From a checkpoint of a small image autoencoder.
Model: encoder norm batchnorm, encoder activation relu.
Training: soap at rate 0.0036, 6600 steps, batches of 256.
Data: trained on drawn small creatures on textured ground, 50862 training examples, 33.2 epochs.
Rows from block 13 of the encoder, named by matrix and row number. Rows with one number belong to one channel. Each number is 50 + 15 x the weight over its row's rms, rounded and kept within 0 to 99. All counts start at 0.
# convs1: grouped (16 groups) 3x3 conv (encoder.blocks.13.convs.1.weight, 768x48x3x3), inputs within the group 24-47, a 3x3 kernel for each
# convs2: expand pointwise conv (encoder.blocks.13.convs.2.weight, 1536x768x1x1, transposed), outputs 171-341
convs1.377:60 54 42 43 45 38 79 31 42 62 68 47 40 75 81 47 57 37 51 28 57 44 22 51 43 13 56 54 65 26 58 29 40 50 73 26 51 60 39 38 51 71 38 69 24 78 58 41 67 41 49 63 36 34 56 57 56 78 40 53 68 74 41 58 57 53 62 57 57 46 14 39 69 43 50 30 79 51 54 31 44 46 60 48 51 84 79 24 56 44 37 16 25 42 88 24 53 86 46 58 69 51 43 36 50 40 50 29 38 56 54 44 44 55 62 68 48 45 59 55 51 37 54 39 42 45 48 44 42 37 19 74 45 43 74 34 35 70 28 48 66 44 52 60 47 61 63 49 40 32 52 45 48 68 36 51 30 37 57 61 71 58 32 36 44 45 70 61 43 61 80 69 54 43 45 51 80 49 57 54 54 56 85 56 03 43 80 44 56 47 54 69 24 57 31 43 24 50 41 36 51 24 63 48 63 72 66 42 49 34 28 91 84 38 64 40
convs2.377:62 69 54 49 50 48 52 53 47 30 49 59 55 42 17 28 62 38 59 56 47 66 38 08 71 59 50 47 36 38 39 46 40 66 58 48 54 46 64 54 60 66 64 66 55 52 43 43 52 57 43 55 37 52 41 49 47 52 48 54 68 55 32 51 66 15 58 49 59 61 39 75 60 49 43 24 52 50 54 63 33 50 44 28 64 26 77 25 43 49 73 53 29 38 59 57 70 47 76 71 49 27 58 39 57 36 49 32 84 47 51 56 63 43 30 48 22 69 51 61 42 75 26 29 39 76 39 56 85 45 62 31 12 44 45 60 72 44 67 61 67 55 57 67 49 46 80 50 63 60 49 61 36 40 42 63 57 57 39 68 67 73 35 60 45 52 65 35 52 36 60
convs1.378:33 57 30 72 34 58 27 41 44 46 48 51 51 28 36 52 84 54 48 54 35 62 99 48 45 89 22 50 27 41 12 56 60 44 48 60 50 61 43 44 39 65 52 65 63 62 52 58 31 66 60 53 50 60 35 64 42 48 33 68 49 44 41 45 41 51 42 48 45 54 20 29 25 47 52 29 27 50 39 52 55 62 62 37 49 45 76 55 63 26 41 42 73 72 42 62 58 34 41 18 49 43 37 63 39 58 72 53 55 49 48 75 65 46 54 37 52 33 46 61 47 68 25 46 40 46 60 74 57 77 42 48 45 13 53 25 54 43 33 78 24 39 32 54 48 70 50 28 71 80 30 50 63 46 58 56 36 51 52 29 59 41 62 60 62 59 38 58 57 26 59 45 14 17 41 07 62 54 62 53 50 46 24 47 45 51 72 57 54 46 66 28 49 76 60 28 37 48 65 48 49 48 31 51 51 63 56 49 60 50 67 35 63 47 47 56
convs2.378:36 47 38 56 53 44 42 48 39 36 39 73 71 42 74 62 34 53 55 53 30 38 50 76 39 34 45 36 46 59 63 42 44 34 82 51 66 57 42 35 36 50 43 57 31 58 48 41 70 50 65 60 66 48 38 63 55 56 53 53 49 71 81 44 58 52 44 54 66 48 66 39 23 22 69 27 48 35 40 59 61 49 47 41 53 54 61 38 59 38 67 33 52 42 67 41 62 60 37 34 37 55 43 53 51 32 53 42 66 36 84 70 52 76 40 49 59 43 46 54 38 49 25 44 42 42 41 35 45 50 26 52 50 50 38 40 54 60 52 69 53 54 66 41 40 63 73 50 18 53 50 30 47 26 49 50 62 61 49 74 41 00 68 63 45 45 64 62 40 46 57
convs1.379:58 44 63 38 29 24 64 43 53 55 60 45 53 42 52 56 51 49 48 31 46 37 75 84 46 60 55 24 39 49 53 54 63 39 71 56 60 60 63 17 30 43 62 26 66 40 78 54 80 63 44 50 20 56 35 27 55 93 63 63 27 45 88 54 42 47 57 80 33 63 19 40 37 51 34 49 72 64 43 25 36 32 62 42 72 86 59 47 36 38 52 58 71 31 48 60 56 41 52 23 37 40 43 67 66 67 80 55 58 62 41 48 64 57 57 96 55 72 32 67 70 27 87 51 43 62 57 34 66 60 37 75 49 30 65 50 46 56 41 24 31 61 28 76 65 52 42 37 77 23 51 32 48 31 42 40 61 99 79 49 72 41 56 47 60 47 78 45 45 62 51 61 47 53 43 28 57 60 57 43 55 34 42 42 38 36 65 32 50 59 57 64 20 43 55 48 32 42 42 63 64 52 69 57 25 34 59 63 40 43 61 47 62 44 59 63
convs2.379:66 44 67 35 50 72 57 55 57 57 36 52 53 52 53 11 38 57 34 42 64 17 47 72 43 72 58 73 39 43 40 41 42 54 35 41 50 49 39 66 35 75 61 45 63 47 60 36 69 62 32 50 55 36 21 66 84 79 61 52 56 34 20 36 60 36 54 10 33 39 68 54 25 45 30 44 58 51 25 53 37 36 40 56 52 39 57 33 72 53 77 69 47 44 28 39 56 59 51 67 59 65 63 58 55 55 32 46 60 33 73 54 27 18 27 28 74 37 58 41 39 64 45 52 87 45 48 51 34 67 70 53 69 15 31 90 49 40 56 54 36 35 66 63 45 61 67 45 24 72 66 56 40 40 26 38 45 60 51 28 55 43 45 23 67 51 62 27 32 26 49
convs1.380:63 38 61 42 62 66 39 36 75 52 59 38 45 42 50 53 61 69 39 50 24 59 38 58 28 41 69 62 42 52 49 11 83 52 85 59 63 60 64 48 13 36 58 46 37 63 47 73 49 26 82 61 63 27 48 47 57 38 17 57 57 87 54 47 31 33 33 37 83 54 48 41 51 52 53 52 86 23 55 91 58 35 44 64 44 48 35 60 72 34 44 34 44 40 60 41 47 52 44 36 52 41 48 01 22 65 62 46 37 31 32 54 12 51 43 56 52 30 22 52 51 20 50 38 67 58 40 47 54 35 55 43 69 48 38 35 63 55 44 47 68 64 60 51 62 56 48 65 38 47 65 71 35 69 38 57 56 41 57 72 49 61 53 22 43 73 51 62 56 49 42 25 28 54 35 97 81 41 63 52 40 45 48 50 29 51 52 32 39 51 56 58 51 47 13 63 36 51 22 49 24 32 56 58 50 40 45 44 26 41 38 33 32 45 61 68
convs2.380:44 40 57 54 59 37 58 50 41 62 43 37 49 47 55 14 66 81 59 74 50 72 39 34 38 49 60 76 48 43 40 55 67 63 36 48 48 75 88 48 42 54 43 45 69 53 64 43 23 42 62 44 36 46 61 21 41 41 57 44 48 62 73 46 68 28 54 48 72 57 36 68 61 65 35 21 54 58 52 45 37 39 43 81 61 55 46 60 65 50 13 46 76 70 65 55 38 58 42 63 43 51 35 28 82 44 64 55 70 31 22 24 52 60 48 45 19 45 55 22 34 36 71 56 55 63 45 59 56 34 66 60 46 60 57 25 68 38 60 61 63 74 52 52 74 42 34 46 35 28 39 33 63 77 74 60 60 32 19 67 21 51 41 42 74 64 63 56 39 56 44
convs1.381:61 64 58 43 50 66 53 45 51 35 41 39 53 47 57 43 33 50 42 71 52 41 77 58 53 44 44 71 74 59 24 50 35 72 47 39 70 63 48 72 50 20 68 64 38 45 50 66 24 50 38 51 52 68 48 39 53 50 62 51 53 47 42 46 42 46 37 40 55 58 47 43 62 68 48 44 16 73 40 51 48 35 48 35 70 65 53 49 43 60 30 58 78 57 65 59 39 57 30 36 02 51 39 94 38 48 53 43 52 40 27 55 99 61 46 58 55 35 39 41 71 36 22 52 26 49 60 82 66 58 21 65 52 47 41 52 54 43 62 77 38 49 51 57 74 60 58 68 47 42 61 71 44 51 77 57 66 71 72 54 34 48 35 40 51 54 75 50 42 44 44 56 70 73 46 30 54 51 13 39 50 26 29 47 31 62 62 41 72 54 57 26 69 74 64 56 76 43 64 72 59 44 74 60 32 61 56 54 45 41 50 60 38 46 66 63
convs2.381:33 27 56 35 42 62 36 65 58 55 68 33 47 40 59 35 58 79 47 57 35 32 65 66 34 46 68 33 32 44 40 59 31 28 41 52 44 44 49 59 40 53 24 30 66 45 33 38 55 47 43 57 31 44 31 40 42 65 49 59 83 38 39 31 75 34 60 25 33 67 44 68 43 29 45 48 30 58 32 42 55 36 45 55 26 52 54 40 46 36 65 28 61 62 39 57 50 46 25 57 49 81 38 64 39 43 48 58 57 39 82 53 10 38 48 55 72 63 49 07 53 80 64 81 74 54 43 38 20 54 27 70 71 65 35 45 32 62 23 58 45 32 34 45 23 55 27 42 85 37 60 50 39 34 48 20 56 50 69 48 47 47 62 61 55 52 00 50 44 69 38
convs1.382:30 17 38 42 60 32 47 52 59 43 42 53 58 57 41 60 35 50 53 57 70 57 62 69 39 56 38 49 50 28 37 48 56 38 57 56 15 31 21 55 49 35 31 32 51 42 20 29 44 17 47 50 39 50 35 44 45 50 59 46 63 54 43 51 22 51 36 39 43 34 52 54 38 37 38 39 52 50 43 33 51 56 51 49 52 59 47 65 73 55 34 61 62 54 79 73 48 67 61 47 43 44 68 45 58 43 49 66 53 64 38 84 88 69 87 80 73 52 50 44 41 47 57 31 32 44 32 55 61 27 69 63 32 45 49 48 30 36 62 59 61 40 54 53 18 36 42 38 45 57 53 69 34 32 47 49 77 61 42 50 44 55 45 36 46 58 83 39 62 75 54 54 31 27 36 73 42 56 38 45 68 46 45 57 37 40 63 55 53 58 38 46 68 22 56 54 76 60 65 57 44 68 72 61 72 56 47 28 27 50 53 78 41 40 59 37
convs2.382:15 49 40 65 23 62 56 64 46 31 59 56 51 28 62 71 71 59 31 11 65 58 34 45 35 44 50 53 38 31 32 44 35 52 48 48 59 71 50 69 21 49 70 43 41 31 71 48 18 33 54 54 48 39 41 35 48 52 21 62 40 53 33 44 22 40 36 39 54 57 53 48 29 56 14 47 17 42 42 67 66 55 69 76 26 58 35 39 48 66 49 59 80 76 24 60 52 35 70 17 61 58 33 50 19 52 46 73 48 61 43 70 51 33 48 56 35 52 30 61 36 49 57 33 55 51 30 56 28 42 46 34 22 38 66 51 43 33 27 48 51 54 85 46 72 34 48 34 60 39 62 37 29 70 73 46 49 59 46 27 58 44 47 46 66 34 59 53 42 38 48
convs1.383:42 57 51 66 80 16 34 39 52 47 63 45 74 28 72 44 50 51 31 35 63 55 91 50 57 76 80 52 38 56 50 37 25 25 45 53 40 43 66 58 68 33 46 18 46 65 54 63 54 55 14 57 25 70 47 48 46 49 27 20 50 50 43 54 36 37 59 65 56 40 30 66 44 55 56 74 29 69 54 33 79 29 32 49 52 63 46 41 67 44 48 30 47 40 64 31 48 74 44 37 61 54 35 18 60 39 76 88 46 50 31 77 71 25 62 73 43 53 32 48 51 45 72 45 68 44 51 49 52 59 43 46 57 53 43 40 52 43 49 59 27 63 68 28 38 57 48 71 46 35 51 29 51 25 56 38 27 52 48 42 60 43 37 51 48 52 62 69 52 61 57 44 31 34 36 35 38 43 55 29 48 56 46 57 07 47 51 51 55 55 52 61 21 44 58 48 25 41 59 29 62 61 57 44 56 62 55 33 46 61 58 48 59 53 42 43
convs2.383:32 71 59 11 71 60 47 47 31 40 28 48 66 56 39 36 53 43 36 40 58 53 36 43 59 31 48 27 52 45 67 55 48 58 56 41 30 74 75 74 34 45 62 60 38 52 77 73 74 51 53 81 65 51 53 52 39 47 49 33 51 40 67 46 45 44 55 62 42 48 48 40 43 59 65 49 48 53 57 46 78 46 39 46 64 59 29 37 51 39 69 53 40 47 08 48 45 26 49 64 59 45 46 53 68 83 40 58 32 51 53 62 56 40 40 55 74 32 54 38 39 75 39 59 34 42 61 61 47 44 37 65 44 50 39 40 55 44 26 63 74 54 58 65 33 59 39 22 40 30 52 41 38 81 43 72 34 15 58 44 70 46 30 46 35 45 66 67 27 35 83
convs1.384:46 43 35 35 57 48 50 44 57 30 77 40 47 80 99 36 44 41 59 48 68 72 47 36 49 56 76 22 10 31 65 75 29 48 94 39 56 13 55 37 49 53 50 47 74 22 62 67 65 38 68 33 31 50 29 62 77 16 58 72 53 25 61 42 28 53 58 55 53 58 40 40 48 63 44 53 72 70 29 48 35 45 36 63 30 58 64 49 49 45 56 61 45 40 47 36 34 40 51 46 49 53 21 26 69 36 53 42 51 40 47 72 68 20 43 41 52 17 69 52 26 42 63 37 37 27 40 40 77 52 41 50 58 62 50 36 44 42 73 58 45 50 56 70 43 36 59 46 49 40 56 73 35 63 67 33 60 20 43 50 41 62 60 25 54 51 47 42 65 50 42 58 55 46 60 19 68 43 27 61 39 40 50 11 40 45 52 19 55 44 38 49 41 22 63 60 37 43 48 60 61 43 55 47 45 64 56 49 38 50 66 38 66 45 51 40
convs2.384:40 67 56 56 76 71 60 38 74 52 35 42 70 34 53 87 68 80 34 21 42 42 48 51 29 69 16 44 56 40 27 38 64 50 44 40 54 35 41 62 68 63 55 51 54 37 56 42 43 64 35 42 59 86 27 74 44 23 52 69 26 29 78 39 59 41 38 94 70 55 25 31 54 65 41 65 36 37 49 40 58 35 63 29 22 39 62 93 40 40 22 45 38 41 52 47 56 38 30 50 26 44 59 57 15 47 43 61 33 61 18 57 55 58 61 54 79 62 38 45 38 62 40 51 52 47 63 53 66 49 50 35 78 53 73 64 45 51 56 43 48 70 42 57 68 62 67 57 62 56 57 27 63 71 39 48 36 68 25 59 45 48 42 28 33 41 54 40 23 48 47
convs1.385:68 41 27 53 67 50 46 47 68 50 57 57 83 72 41 51 49 45 50 37 53 37 17 49 56 43 11 42 45 40 52 75 49 58 07 53 54 42 60 57 99 96 60 30 46 68 46 40 56 69 22 80 82 59 64 53 59 64 74 31 37 50 54 53 48 38 55 47 32 53 71 51 63 59 58 46 90 52 64 57 63 61 58 47 45 64 51 57 45 52 43 43 65 46 26 43 63 62 50 51 37 46 55 35 29 61 66 54 63 64 41 49 25 40 52 73 40 54 51 59 63 66 48 62 64 55 34 24 61 61 94 64 58 44 49 29 19 40 31 38 41 49 29 66 44 30 42 39 49 68 56 46 41 41 73 67 54 41 70 36 47 56 44 49 50 61 56 67 43 40 42 57 51 57 55 28 48 53 71 59 42 45 35 44 27 37 43 79 45 49 60 43 56 74 75 45 59 67 57 46 51 67 53 72 47 59 30 41 25 62 39 19 77 43 44 38
convs2.385:47 34 65 58 65 50 28 41 53 43 65 42 45 47 64 28 37 32 32 38 40 35 36 34 34 39 42 32 56 57 20 62 66 79 46 44 35 43 80 48 51 39 62 60 59 30 60 42 51 68 57 33 38 81 39 23 40 69 61 33 35 58 26 51 31 20 53 71 55 68 47 39 49 34 43 66 67 48 47 50 38 55 46 58 48 29 43 58 73 67 47 73 38 60 65 45 32 49 48 25 45 57 53 70 66 58 42 68 63 49 31 51 53 66 41 65 37 40 51 47 32 64 57 30 54 52 54 43 36 60 51 38 29 64 70 57 57 57 44 44 38 46 56 38 29 47 40 44 63 43 57 52 45 72 54 30 34 47 29 55 47 30 33 61 69 57 50 48 64 50 80
convs1.386:32 82 46 62 53 62 69 99 46 45 43 37 54 65 33 43 56 41 65 55 60 23 68 55 42 50 75 54 45 57 38 74 40 45 59 27 62 47 45 12 44 74 51 59 53 51 64 13 44 50 19 11 45 60 52 48 42 28 11 73 30 60 49 78 50 62 45 59 38 34 71 75 59 47 41 41 46 61 53 35 50 43 66 51 32 62 69 46 49 50 79 54 51 48 50 54 44 51 35 50 58 41 50 50 50 73 45 64 63 47 80 60 34 58 72 53 33 55 52 22 41 53 63 48 55 46 71 86 59 53 39 45 35 48 51 44 39 50 58 44 49 29 48 60 66 42 39 56 64 63 51 64 54 31 66 49 60 85 62 42 75 38 32 61 58 45 37 46 38 69 77 68 31 34 39 26 54 40 68 59 35 49 56 50 55 39 48 26 58 53 40 23 46 70 32 30 59 51 45 63 40 54 80 68 49 56 36 54 35 44 37 66 46 58 73 58
convs2.386:54 42 58 38 39 48 32 41 90 52 28 35 28 35 71 82 39 51 56 46 81 69 41 49 50 52 55 19 41 68 33 40 37 48 67 40 41 37 39 43 46 43 60 28 61 43 76 33 30 48 54 58 55 20 67 47 56 58 30 29 50 64 53 53 45 42 50 51 90 29 49 44 35 40 62 60 59 38 51 40 31 63 37 59 38 22 56 48 58 35 55 25 72 32 53 52 27 50 41 22 86 62 66 47 49 43 75 55 26 58 47 27 51 48 20 84 57 42 55 37 60 55 47 31 35 10 61 46 62 60 29 57 46 63 43 36 70 23 52 30 50 40 41 33 36 69 49 50 38 73 45 32 38 44 58 46 53 50 61 46 28 55 63 47 42 55 34 58 45 45 41
convs1.387:57 69 41 37 64 23 47 39 29 37 35 52 32 44 42 40 26 74 23 43 53 49 66 49 42 18 40 47 32 36 64 56 34 64 24 46 41 45 40 44 52 39 57 47 30 42 41 52 47 53 54 56 38 57 44 39 38 19 73 65 32 30 51 46 59 45 39 45 35 61 49 45 48 46 58 30 46 50 58 29 54 51 61 45 68 85 49 51 25 67 47 37 66 38 81 70 43 64 48 52 48 54 55 39 44 48 56 53 50 51 21 64 99 55 55 57 24 41 39 63 22 46 97 57 70 90 55 45 51 58 39 54 52 66 57 46 46 46 49 55 18 65 52 51 58 54 44 56 55 31 53 38 25 70 35 53 26 58 24 40 67 49 54 60 56 41 91 30 50 59 47 40 58 36 49 68 52 57 32 54 47 42 50 60 69 68 57 40 34 38 49 44 20 26 61 49 38 42 50 63 44 48 50 70 61 44 54 57 51 60 48 45 50 65 33 45
convs2.387:63 70 54 68 38 55 56 57 24 51 20 33 40 46 58 47 43 56 56 40 39 46 42 43 60 53 70 57 34 22 59 49 29 42 38 30 45 31 50 38 53 45 42 72 62 26 56 46 49 63 56 59 45 47 51 74 64 72 55 54 63 77 70 29 56 22 57 56 63 58 35 54 67 48 46 29 69 42 63 58 47 51 47 46 55 52 49 45 49 50 59 54 56 43 53 68 47 39 28 46 55 43 59 55 20 39 52 17 56 52 53 79 49 52 42 55 42 81 58 44 62 46 31 59 53 57 34 54 28 63 63 49 60 43 50 85 69 41 35 68 83 30 11 55 71 45 65 58 42 82 49 46 43 40 61 29 50 72 54 21 62 40 51 64 59 41 60 38 53 64 73
convs1.388:56 30 39 68 68 37 23 47 81 58 49 24 37 49 25 41 42 63 39 56 40 58 53 68 40 35 31 30 60 60 48 77 73 50 53 49 50 47 55 51 71 64 47 45 49 33 33 44 17 54 50 24 43 49 51 50 41 42 47 68 39 29 47 71 70 23 42 43 50 40 54 65 50 61 44 15 28 28 45 40 64 36 52 45 46 71 61 46 43 38 48 50 57 58 13 60 53 57 45 56 35 28 71 43 62 48 65 38 52 67 61 79 39 82 52 51 50 51 50 25 41 30 44 35 30 59 47 40 47 48 51 28 56 86 63 63 50 46 40 67 72 69 48 49 34 42 40 41 62 57 50 44 51 69 48 51 70 31 74 68 39 58 40 40 61 49 60 47 45 58 48 54 56 49 82 38 24 47 67 74 48 75 55 62 31 78 51 60 40 48 41 60 42 53 11 40 40 34 49 23 72 36 31 53 52 42 58 28 39 51 45 15 80 50 65 71
convs2.388:48 90 63 55 53 47 64 26 69 54 64 39 47 42 58 75 48 24 35 50 83 52 49 75 46 15 53 29 35 56 41 75 42 34 42 68 63 59 38 53 78 37 52 69 44 52 82 51 25 41 42 58 41 44 43 47 61 47 49 42 62 56 18 33 70 43 45 69 67 51 59 56 61 31 45 67 42 67 66 39 79 61 57 59 53 77 46 44 75 77 53 34 54 48 70 58 64 48 52 49 40 46 51 67 60 45 82 00 35 57 53 64 67 74 59 86 38 47 44 51 61 44 40 50 33 51 59 34 49 44 49 45 51 54 51 36 45 36 22 68 72 54 57 64 56 34 75 38 43 40 48 65 47 63 24 42 40 37 82 36 61 47 68 65 53 58 84 60 63 70 43
convs1.389:63 69 73 49 32 49 60 57 84 63 40 49 71 17 34 75 62 43 46 60 46 27 89 44 41 48 43 31 54 38 47 20 59 45 55 60 54 69 46 79 53 30 33 59 46 38 65 42 43 11 48 61 74 24 36 52 47 50 41 32 43 46 64 64 73 38 73 71 40 59 47 59 54 30 49 29 19 73 45 80 34 47 51 29 82 42 64 48 60 60 59 31 45 67 47 42 54 53 67 45 69 44 63 37 60 63 57 41 24 64 50 36 99 40 44 35 67 31 32 33 49 33 40 61 57 28 56 45 45 76 68 37 46 44 59 48 59 54 40 37 49 52 60 53 44 42 65 27 79 54 44 47 69 52 52 53 62 32 76 45 46 64 66 44 77 73 80 59 62 34 35 54 23 36 36 51 53 58 38 51 72 59 41 43 51 39 80 62 65 32 59 31 49 41 40 48 31 09 49 61 58 74 44 29 67 44 35 34 34 58 73 38 97 54 41 72
convs2.389:25 43 74 41 55 92 55 46 35 57 32 49 52 36 51 47 39 37 48 28 35 53 49 42 72 42 33 56 41 62 66 57 46 69 37 58 50 52 47 34 57 29 42 45 55 64 61 45 63 44 49 72 50 41 29 54 20 46 55 69 60 72 64 61 29 45 61 86 54 48 62 56 58 48 64 41 73 60 25 49 63 33 32 52 81 33 45 40 94 48 30 75 18 57 67 47 33 27 32 65 52 50 63 41 59 37 58 45 72 40 41 45 54 62 26 69 48 67 64 44 42 51 47 44 61 51 42 47 42 45 69 72 73 49 19 38 44 51 54 40 32 25 49 31 56 79 48 60 40 48 42 51 38 19 51 58 41 31 62 37 66 67 53 49 35 41 53 29 77 65 56
convs1.390:53 55 52 36 80 88 68 55 56 31 17 60 27 31 54 40 51 52 36 21 40 75 54 31 42 53 53 33 46 39 40 50 33 39 54 58 49 35 49 40 28 63 58 52 50 48 47 48 32 58 39 62 38 22 39 55 49 52 30 70 55 42 52 50 49 47 70 22 63 62 47 47 54 53 36 37 39 24 58 42 47 53 50 36 57 47 48 66 44 36 38 60 34 50 90 71 31 40 36 32 61 44 43 77 38 61 34 30 48 50 46 56 47 34 53 63 61 47 39 39 49 11 42 31 31 61 38 38 62 54 48 65 58 49 57 47 32 52 61 62 30 71 54 68 52 47 51 61 59 76 44 79 36 54 56 68 73 59 48 54 65 61 63 54 45 56 86 28 49 70 56 29 33 57 49 59 25 72 70 65 20 37 36 37 52 41 32 23 16 42 27 28 58 47 46 32 32 41 41 61 61 58 39 59 47 59 32 26 60 65 41 42 90 52 38 58
convs2.390:51 45 37 47 49 29 61 59 35 56 48 54 61 59 53 66 65 56 55 47 69 59 46 58 62 67 37 64 47 32 66 46 35 40 66 70 48 51 42 64 63 52 65 43 47 68 41 57 61 41 46 13 55 72 27 60 29 47 59 41 49 46 54 65 59 80 42 53 46 65 61 42 51 48 61 14 64 50 42 46 34 42 60 54 85 36 57 38 51 47 49 48 31 49 50 41 47 70 45 53 58 48 68 50 67 52 28 56 51 65 62 65 65 43 00 29 50 66 68 54 56 54 61 53 55 74 70 66 66 59 38 60 43 35 32 48 56 54 48 43 53 71 46 25 32 35 36 45 48 59 45 58 62 50 57 60 43 49 42 61 48 72 48 21 59 51 42 54 55 57 24
convs1.391:51 63 48 35 54 71 27 49 63 54 52 46 74 61 54 40 45 44 54 29 63 46 54 25 46 68 50 48 54 50 60 14 49 45 34 45 37 42 45 42 61 32 45 51 53 50 62 56 60 92 48 33 46 48 58 89 48 27 58 46 53 67 34 43 44 43 23 68 54 73 54 46 70 39 39 46 67 49 49 61 58 59 66 58 46 36 61 39 56 58 41 68 55 73 47 52 37 32 54 55 46 56 81 08 59 70 69 78 57 49 55 52 50 47 84 67 67 60 70 50 69 65 61 53 68 53 69 34 60 29 80 67 61 38 47 36 26 47 45 54 48 34 50 44 50 52 66 41 21 44 56 42 53 28 23 46 62 49 39 40 55 56 45 57 54 76 52 59 47 53 59 62 39 59 48 65 36 49 68 44 52 60 74 71 32 76 50 60 50 42 51 50 45 98 46 60 75 64 42 47 46 37 78 41 22 42 31 54 46 47 58 32 52 23 60 57
convs2.391:69 41 34 34 47 44 63 47 46 46 40 73 64 61 34 65 40 73 74 59 33 43 34 57 60 48 52 66 59 48 64 42 37 47 55 35 55 66 49 36 34 53 27 21 52 61 36 45 60 44 71 55 37 51 53 66 43 60 85 32 49 68 28 47 48 69 29 72 56 18 62 64 68 46 84 45 60 50 44 43 35 61 44 33 40 33 70 29 54 28 43 26 53 46 63 55 45 40 58 49 42 33 46 33 45 72 57 04 73 40 57 37 39 52 66 40 51 63 60 45 65 68 48 65 58 41 63 50 47 50 53 25 69 32 35 25 49 51 63 49 42 42 55 36 45 32 23 63 38 56 48 54 41 47 57 54 47 52 68 52 31 33 37 51 19 45 53 43 48 54 51
convs1.392:70 79 53 66 47 78 47 51 51 50 49 53 87 53 29 36 57 69 50 46 48 53 47 78 45 53 72 56 82 67 78 95 75 53 54 51 30 88 36 50 75 38 56 74 65 31 63 25 50 42 42 62 54 65 55 32 59 51 59 47 55 61 49 41 28 25 72 93 72 56 56 24 57 52 45 50 69 25 37 62 29 53 59 80 73 61 71 39 52 56 60 39 53 45 24 56 61 61 44 31 32 19 62 61 44 70 56 64 34 53 63 26 34 94 51 57 51 60 45 42 83 47 23 70 37 44 47 66 56 57 45 47 35 30 44 33 50 38 63 55 57 56 47 40 59 58 41 76 45 69 52 54 64 42 57 70 28 40 15 56 55 63 57 32 35 28 59 28 52 32 55 41 29 41 53 25 39 64 80 39 45 31 42 54 55 27 60 41 54 61 30 26 24 42 38 71 74 55 31 47 46 67 35 10 50 49 30 30 46 50 41 26 25 45 57 26
convs2.392:52 65 57 51 40 52 54 32 48 47 41 28 49 64 46 31 75 65 46 36 55 64 38 58 56 72 60 39 56 60 48 32 49 60 66 22 81 56 53 21 62 52 32 52 59 00 35 33 77 16 36 43 52 33 46 75 43 21 37 46 26 50 51 68 21 39 62 15 80 50 90 57 44 55 31 54 26 80 46 30 50 62 52 42 68 65 59 40 48 46 47 30 77 48 79 54 59 47 48 12 53 56 62 36 43 51 49 62 35 49 54 63 65 62 59 31 47 28 47 32 58 53 36 42 52 29 47 43 58 53 64 48 42 61 70 13 33 28 57 65 60 53 42 74 61 52 54 32 45 53 52 37 12 44 67 62 55 59 45 27 32 35 39 36 62 72 70 58 71 54 56
convs1.393:81 62 44 45 51 43 64 54 40 36 23 49 38 63 55 45 22 61 35 62 53 53 49 67 61 56 62 49 14 65 24 09 68 48 42 73 70 57 33 40 87 65 38 71 43 31 48 56 40 56 64 71 78 64 32 34 47 54 67 42 64 61 66 61 48 51 25 48 65 51 63 65 40 50 65 60 93 39 68 49 51 62 41 25 48 29 61 48 40 54 49 54 33 67 80 61 23 45 72 30 60 43 37 35 61 44 53 48 49 42 65 31 49 58 30 53 47 39 57 41 15 43 76 64 79 76 48 38 70 62 45 57 45 44 59 59 43 61 69 51 45 47 58 64 32 75 50 53 63 34 47 52 48 61 64 58 80 79 74 41 39 44 55 58 48 55 51 20 49 32 45 43 58 57 54 66 20 51 83 67 41 43 39 11 50 83 37 68 57 36 37 18 20 52 43 60 33 92 57 78 44 66 82 41 61 80 43 42 64 56 54 51 59 66 51 51
convs2.393:70 41 20 22 33 09 47 42 43 33 63 54 64 57 48 20 33 46 40 43 36 24 54 32 61 43 77 52 63 26 58 42 43 28 24 36 49 46 46 48 60 40 31 66 50 30 42 30 43 22 57 64 40 78 25 33 57 49 61 71 58 64 60 47 36 39 35 43 56 53 64 58 46 52 56 53 39 41 44 65 07 33 80 46 59 37 70 50 44 40 98 61 31 69 59 50 56 36 33 55 51 37 49 53 57 56 62 36 40 48 64 10 30 68 26 38 64 35 26 44 95 77 34 76 60 59 40 53 28 05 55 54 40 64 63 75 57 15 47 64 71 30 36 45 43 19 49 44 88 12 31 42 71 39 50 64 52 56 51 60 82 63 51 22 55 42 65 72 20 13 42
convs1.394:53 53 49 28 17 52 42 50 56 38 28 44 32 43 33 30 40 34 48 55 71 65 29 51 58 81 28 75 75 49 57 02 59 51 68 42 37 50 44 38 19 62 56 59 50 82 42 51 25 52 30 39 68 40 50 55 33 62 53 25 75 74 48 48 67 67 25 38 47 39 39 47 54 55 52 52 27 48 40 26 30 73 60 54 49 52 37 28 76 48 54 35 47 43 17 42 60 66 60 58 49 36 47 38 49 73 33 33 57 99 47 54 70 47 86 22 61 68 63 46 43 38 39 50 23 31 51 89 54 52 70 43 40 34 62 41 50 69 45 76 76 45 55 48 66 73 44 43 27 49 64 38 46 47 70 44 63 34 36 18 42 41 66 46 39 53 20 38 46 59 61 49 29 42 69 63 39 59 46 37 37 58 50 51 21 52 33 34 35 62 30 41 57 67 48 34 62 37 50 54 47 60 67 67 45 50 39 32 61 70 49 63 56 35 67 34
convs2.394:33 42 32 43 36 33 39 45 38 53 52 41 29 54 72 69 41 20 58 60 64 98 76 75 49 49 41 28 49 60 42 71 72 55 59 46 37 69 81 57 62 34 60 31 53 85 61 70 59 58 34 55 62 86 36 40 50 40 61 09 54 56 72 56 57 43 22 66 64 33 52 61 50 58 55 56 75 42 38 57 51 78 72 54 69 58 37 62 70 39 32 42 31 16 68 60 58 52 45 46 35 66 36 68 43 49 33 71 52 45 28 35 38 46 43 45 62 67 65 52 79 22 53 44 88 60 57 88 23 27 31 63 22 66 56 53 47 36 35 49 41 37 30 60 59 77 61 71 51 38 58 53 39 67 28 63 23 40 43 45 61 38 46 50 47 35 28 51 37 39 39